Weights of a small masked image model: 10000 steps.
Rows from block 8 of a small masked image model, named by matrix and row number. Rows with one number belong to one channel. Each number is 128 + 32 x the weight over its row's rms, rounded and kept within 0 to 255. All counts start at 0. Numbers have three digits each. After the name is the row's rms in percent of the matrix's.
After each channel's rows are labels from the 100 images, of 14848, where the channel reaches its highest value: "responds to" is what is common among them; "lies over" is the class under the peak. Only what is clearly more common there than usual is listed. The data: small charts drawn from random numbers.
# convs0: first 3x3 conv (model.blocks.8.convs.0.weight, 288x288x3x3, each kernel summed), inputs 96-191
# convs1: second 3x3 conv (model.blocks.8.convs.1.weight, 288x288x3x3, transposed, each kernel summed), outputs 96-191

convs0.137 086:112094148091142142169112160162130179083114070110121086126104149156136119074109157137050128175180147111056096088090170121144134178168066077093152149044125098125129079127175117099213115114167111141142155039115084122069093118132131125140082150128097194195107106100095089153085157181117126115
convs1.137 093:139116105135150127157090122141128116141124005118125155045167152175082164149129133147161123121129112178137148102133064139132106097071238161161151109187139119082136130110165108109070154138130144096063121107072198166154133149145173163116180152158194097132177112107083172175156065108134120087
responds to: radar chart; one colour; grid lines; items: eight
lies over: data marks

convs0.55 100:103112044059169149141079086101160142140092083147169125147168120119130101135077142085107084191167116143088114090165124106076095180124137077133123157148158109106136120099203153119088178124142160104140160095123114125112120158143070200123050145115130090155166098158076127143107129114166147140
convs1.55 093:151157157167091156123156086141153124158118117112150126178106055137138125125138152170142156110171150186098163160171166104128195136106078193077072118192157150142147208152084160140197101170115120156182119099106119133120116114137143204134137129154176190126117113139115102100147108130110098097
responds to: one colour; radar chart; grid lines; items: six
lies over: data marks

convs0.49 099:114109054108140115119163106111106123162077115124109147109130130176123128105137138142152161162122111125113115148138120075163124135127120142139084079091154101142085123113184140121154103146093102126095097135112124105075105148117140172156115143109058112138093146200105151165141039112135147246
convs1.49 086:102121148140099138114124094068123151074119208151104157167170155121161100116117117143139102131116154177144154139138052118127133125167124072104158148157073212141087119141157124108158099119138109212123145114106108203114125074094127146127158131190133109092133112126121119114135165119156038147
responds to: dark theme; pie chart
lies over: data marks

convs0.200 095:143151083025227159110140143203123088105090159184152068091141159136125161138131178104117179130154133159138132070067092127132137089138112072158138133149161103111144115141191096065117122179124095138147180197113169128167147137142130125145123125181062164105078171146065132112112115097118127109
convs1.200 087:142160128167149112109053139099129104096178116108167131113139097131139133118106122097124139131159147211163099137169094092158112159166140125091108148185127171155170156140191112148144191122118151144111152169081085189130112121114100144161149128152100159068177142197135134169146125153120154148
responds to: dark theme; peak in the middle; histogram
lies over: data marks

convs0.175 095:190184139055161126140128088091131112143163160139139153194193143161138096106093095116129113099093155112138110109176098085075141091121207144142122108135161116169155042145176124124153156100080133123162115140083110121116103114110142235128111119156102146114160115136148127150141068158140169137
convs1.175 094:081087126151109136107142108131134141136095135115159117096126145069113117154159096135164142154135122137069099105158115143185125098112087015107091097140132202097102174123093150079062104154157144150142109104134088126134161133119123112135122127116107124201152107094120097142131088130101129124
responds to: radar chart; one colour; grid lines
lies over: data marks

convs0.106 129:131144121109081059146103114144102180129090113136099115077145116105110071186138122122137158126112071148151133113111133136146131116134138131116141163145082118106144111115153124153118142128148109160133139105168129119078113070146093167086104130121112066104121123127052152107157138111111113124
convs1.106 127:153131169140122108116127145100149128107112090118089111103127118127190056144141116106107128101133152101171085053156118107090113071173105110125133114109154111110126101091159150128146116128121091102136144153090129118167128103170155112137118143151091111112124157136142085126134191116132123148
responds to: stacked bars; items: eight; horizontal bar chart
lies over: data marks

convs0.254 102:087192114081145059144127140152109142114153146106135137104158106096073109114135141136113130119117179134094146128139141118185147089201086141105171102125118137080130144137138150144142127095110148141152122135126119107081124062141172152104112104121139114107108165171145128099086173139119041119
convs1.254 120:120170155082094067124189123130150141128137130123100135116107150120140064165133122127147125126181178166127094110117114135097182112179122122122127053125135145000150130128142137149141133089125120138101143110109143165103183038152104143147162186172115135151137135119109167154170151095107116130
responds to: stacked bars; pie chart; rising
lies over: data marks

convs0.26 084:163194092162074117160145083119100119153143104108189082106108139134161128088157103103143128143100110156138163094139102106086084168183072122122104132108081172139146111181128079159160128226143108118152041113102136129113090106111117153065119167136078115080170065139144109113161157130114147148
convs1.26 079:105157106114174122112156118128109119113093124154126115106165150139109102157097142206158123092160167150162110096156135153136108138107093138095162151139186154092097133122139162207135161124159102146127090142162130149170156190112088173123118116117131057216126099100112119075085093141150123120
responds to: radar chart
lies over: data marks

convs0.22 094:068107119138137156140100064159152067150076072134106077137114141128153163150155090103086097104147135113171101189141093133148112129122135065145101135142116122164110075143136147102147135170127138192187098127168175091130100135152100086109117119133137104123117109094150108141131122112148144148
convs1.22 081:158112136130145097100081190110084198162096084104119103125152110145149130131145142128107125146142097100117170147085089079145107122088134088122123099146101094121151128138158141151116159091147184093065171086109105165068118130126132115131134171156130111074119132087111142131173157132112115172
responds to: pie chart; horizontal bar chart; items: eight
lies over: data marks

convs0.217 116:145214117085143113146080150108104115109178157102165149121110130121140139073169125148142165157162091088134117153102128077080098127116186095103133087109132140128113109098144141107116167179161151093128140149115102143060159140138133129128093196115104177104099047100120153141155112139090113175
convs1.217 107:175093118132132123155151145143149122110093146168128150069109134179104087145115139136122134142083195134128196169147143035107100141127123072142102119025100170172157182139169175129179096148128139126150110158111086077159116118090140116109105089198065198155112165085170137140157092127090126167
responds to: pie chart
lies over: data marks

convs0.149 097:167133087061117114104107096137121164052124087148092150088140117117145152130105103120138103130118127127102093125151089121139086172140089131168149114080151146127156143093132144123154160124154139096127110123174123130060115150161224133127089124097074000150114101145086118106122106151159104123
convs1.149 101:154167123130119173136127130124111101098169139141174125121080107162106165131098100106138107071150063152146142079139114092096156149205166129140095097148158131144160182146131138153143134121125149097104127143118125175132123133168130113096071140148099108124166183136088116101091093124155127111
responds to: dark theme; horizontal bar chart; trend: falling; stacked bars
lies over: data marks

convs0.252 080:092107189108155172137121114080098128137112092158148108150125144117113077092116136092126144136155101084184113142176086154107115113116095146167184158120122131157143151146148080074182129066128083087152175154140110118187127148058119136178112058139180183145110102133141107056135103140105129047
convs1.252 080:144129111143116114112136093121116117135159187145128163091123145158140158165153153131111134147093163172153143136119183112096148145210129137125055088067092101114095125122077153197129126158124196136126117127075110124087118107149111131117082117137100103121100157152161175073140100108163117133
responds to: dark theme; flat; stacked bars; items: three
lies over: data marks

convs0.1 099:118162119135159104168105135133091134146075073115102094140144118117120103164113100136045091105096133110107095137158163116134121161164140061182135137120094131114174196139164141182106108132139141121134100104136143148069092104117081155131080145121192120124121167159093121149155152126167148112
convs1.1 105:077119139040183110115144080119120149141134127138092163150107107152138151107140067124181133135118115153122163142095101170101119140197146149096099089177128152135149093100155168107166124136100105162102138104158133134152128154108160190067161143150128186077134109169131130065129052143105116147
responds to: one colour; radar chart; histogram
lies over: data marks

convs0.119 123:154142071075111169101107133159088119114146121116140112124116155135111095132131133158103154170116099129100156122111175109151044131114124120210120176179050128118125130150129115117079130095181150103158083114134068129142139214180124153108112133159157115103108067123133136118130132106094084159
convs1.119 099:145098160195180250101124129075091164142155088125168120114140117119107151116146117144176122128136113081070121093151141148118132154160120104119131124089115106111120092117087130109141103156101157150148115101118049123143100220106129103113149092091142118151106106136132152136129118079128061147
responds to: dark theme; pie chart; ring chart
lies over: data marks

convs0.191 100:091046134064088168150135157148098114151131243101124131090191155189122145111125150145126143089110091109086080151062068095141159199201131127126126103141105115062109186117113123178125151091155133079161116098096098077114123090145167103134143112140139163132117134173140121143076128111141151182
convs1.191 113:141140147177141121145123061153098131096107031105141099095116106107123121135152130134124079151114155140080163104118208140117097081099115113163146146143125135123115051095091107094087089090120099145101163144123108133164080132098119128113085154136109106117101105128052124123145140140105131091
responds to: dark theme; ring chart; items: eight
lies over: data marks

convs0.127 095:149158122067118181158124109109129131173096135127114131109158143135118131059085093136113134119122142142152148196125120111086105106124168102159172114148183104184098111086140129060144164077111055105135134173140156150125143133155179162183085131187116113156094111195092079108098169106157167132
convs1.127 093:153102153129103104118174173171164124144156179152155167172076125122103184158146097146146097165163101171097108111103137111107091151077074045083081159089088125131182141078138137074136144171103215132081148106116104134149169170139093141121147139084159180108124138151118177106099103109137120153
responds to: radar chart; pie chart
lies over: data marks

convs0.105 113:118176156125080179130130089190120102110120121150139144137120131130092070101157128149086160124122070121086173090129143131139138111084131109164175172132083125077150169167079093120171141105173107153164128127138098113125143163132123163097123160100166106064145135107094149099125116190097173092
convs1.105 112:176090082171196105106056090105053131132138081115143121118108129076116083095125139126173121106082097108086117127134148147145095100110217139188150106125122108164140112151101108108136142119134154101180117147095126089167114164159151072142098106092170099131132120148121105111119126148147145133
responds to: pie chart; ring chart
lies over: data marks

convs0.263 083:117111134148159081141131131095105157090098139156100125155177159104133140137160178167158129120180128141139090129155096136177101163121128155148076112111151090134159100043108135121134095126075087080155097106122079121167123088116135123110124170145196063166167075157197089148182108125119111152
convs1.263 079:107140127136154131155093117114177091117115108126145117085123144108117162171152103159147180137097135175122122158078092123121148145171135111117112127144184144152076149147139166128146138101154173150107134098165154134100173127159111083140131128165146168143130187099105170112108069158135155176
responds to: one colour; radar chart; items: eight
lies over: data marks

convs0.130 100:122112129061089122116151137155115097162115116127134168101072086132118122132175157124139136150149152175139144143104164105114129157153129150193124145128153085136105191095104095131130137109135144126056110083177122062143129126131083099088140044063172123117188143174121155128128089093128132161
convs1.130 100:102105144186161144137079091128103155126112121164139039102145131096125128134055123085118111088127159132129111138139129085113100091085135076102154128147128161159111076125158136124151060133149122140203123142094102197161109149111145159126112140167013154196106133102157084111111130157125118045
responds to: stacked bars; flat
lies over: data marks

convs0.237 088:156128129130216109118089120140084130112128155106132138090134089143120162112128098151072135121182173116194168068177172121081117153118159146156170102130186147126108111105125142167112189131154116165108120090122107082124160111124153178140070143118123145108130128185188111108096122141099143144
convs1.237 081:059085107150053145131177134081148198107137089201099086144137110115134138167133118103157135125108085126114127137107087079108085139131128133131125179114060078119168132084103107029110087135091115119113148130150156142136116141152152074151122069155175138085112110113081093145106146083153138130
responds to: pie chart
lies over: data marks

convs0.279 098:153175139057135098149147108087124092160148144125172034121145104138121135121113122150083147085122170130120130161177125117105156168119127112087165125118139135103139127117178104129177131106082166160099187105096130093111167154101101139138055201118126106052157119135119138148137115121165121102
convs1.279 099:168083143158137145167155110173175151098131145152174068162096118166118132135099128111116094115123117131104148184123086100092167142150115106158098107140072082149139158165092146161126141154106144183167125146111108124134124158116127132112062050143067141182103183141180174077110200162157158104
responds to: pie chart
lies over: data marks

convs0.10 108:108145125103115076139162133085142163127132098100173159094120165146180147147218143119135174122106067093166178137121126101093102117121134162178174148094145123150081110082136160110151133086144132136093121144112255134121113125135138089108166110087050097188164127138089101144088117141140149205
convs1.10 101:083130137100110120138129151093097109129128124124109078149110070127140113111108138146112086122155159141072043135117098167173127156129161110150143131109115164142131171155136130123159134198149094147175114175140023135116155097108151107136056102145112193088110165128192169054152094137118160085
responds to: pie chart
lies over: data marks

convs0.37 086:132134109098148102131112103130132166151121094106137144080099130141142096086129176141179109148124132122142086128147128144079058134144162093132160130158169116174130077128101111111170118187114141087082131128117088211076136108129179167134140113109112069114076125187073122130151077092151132106
convs1.37 093:158106171109104109138144216107133115128158135173090151123151134170125099140140101107117133102147133159159133083104138120125182140137121091085083150015188141147121173138147105096182207115107104160170157104149101148072157099115086172136099135123170103100132146111144168144126092123101113103
responds to: radar chart
lies over: data marks

convs0.109 091:084119109084150120113120126112096124152166121161175116131111151148194106134093112157126103168166117108068129159103136165084156110137070139178115172106124093171107153116135125124099175073104121141146064154149115097113166103191139140109170106129125105210140100107133095109110125123140120058
convs1.109 086:195148137193124140122102122094143142120116148104144154120134112078110129122160135124111139114108140141186105099144103124173103134125125147085128134116144159130115122140057064115138066154138159137124131106126091148124116146112136156143091189145186116077104144115119157111096148133120117189
responds to: dark theme; peak in the middle; pie chart
lies over: data marks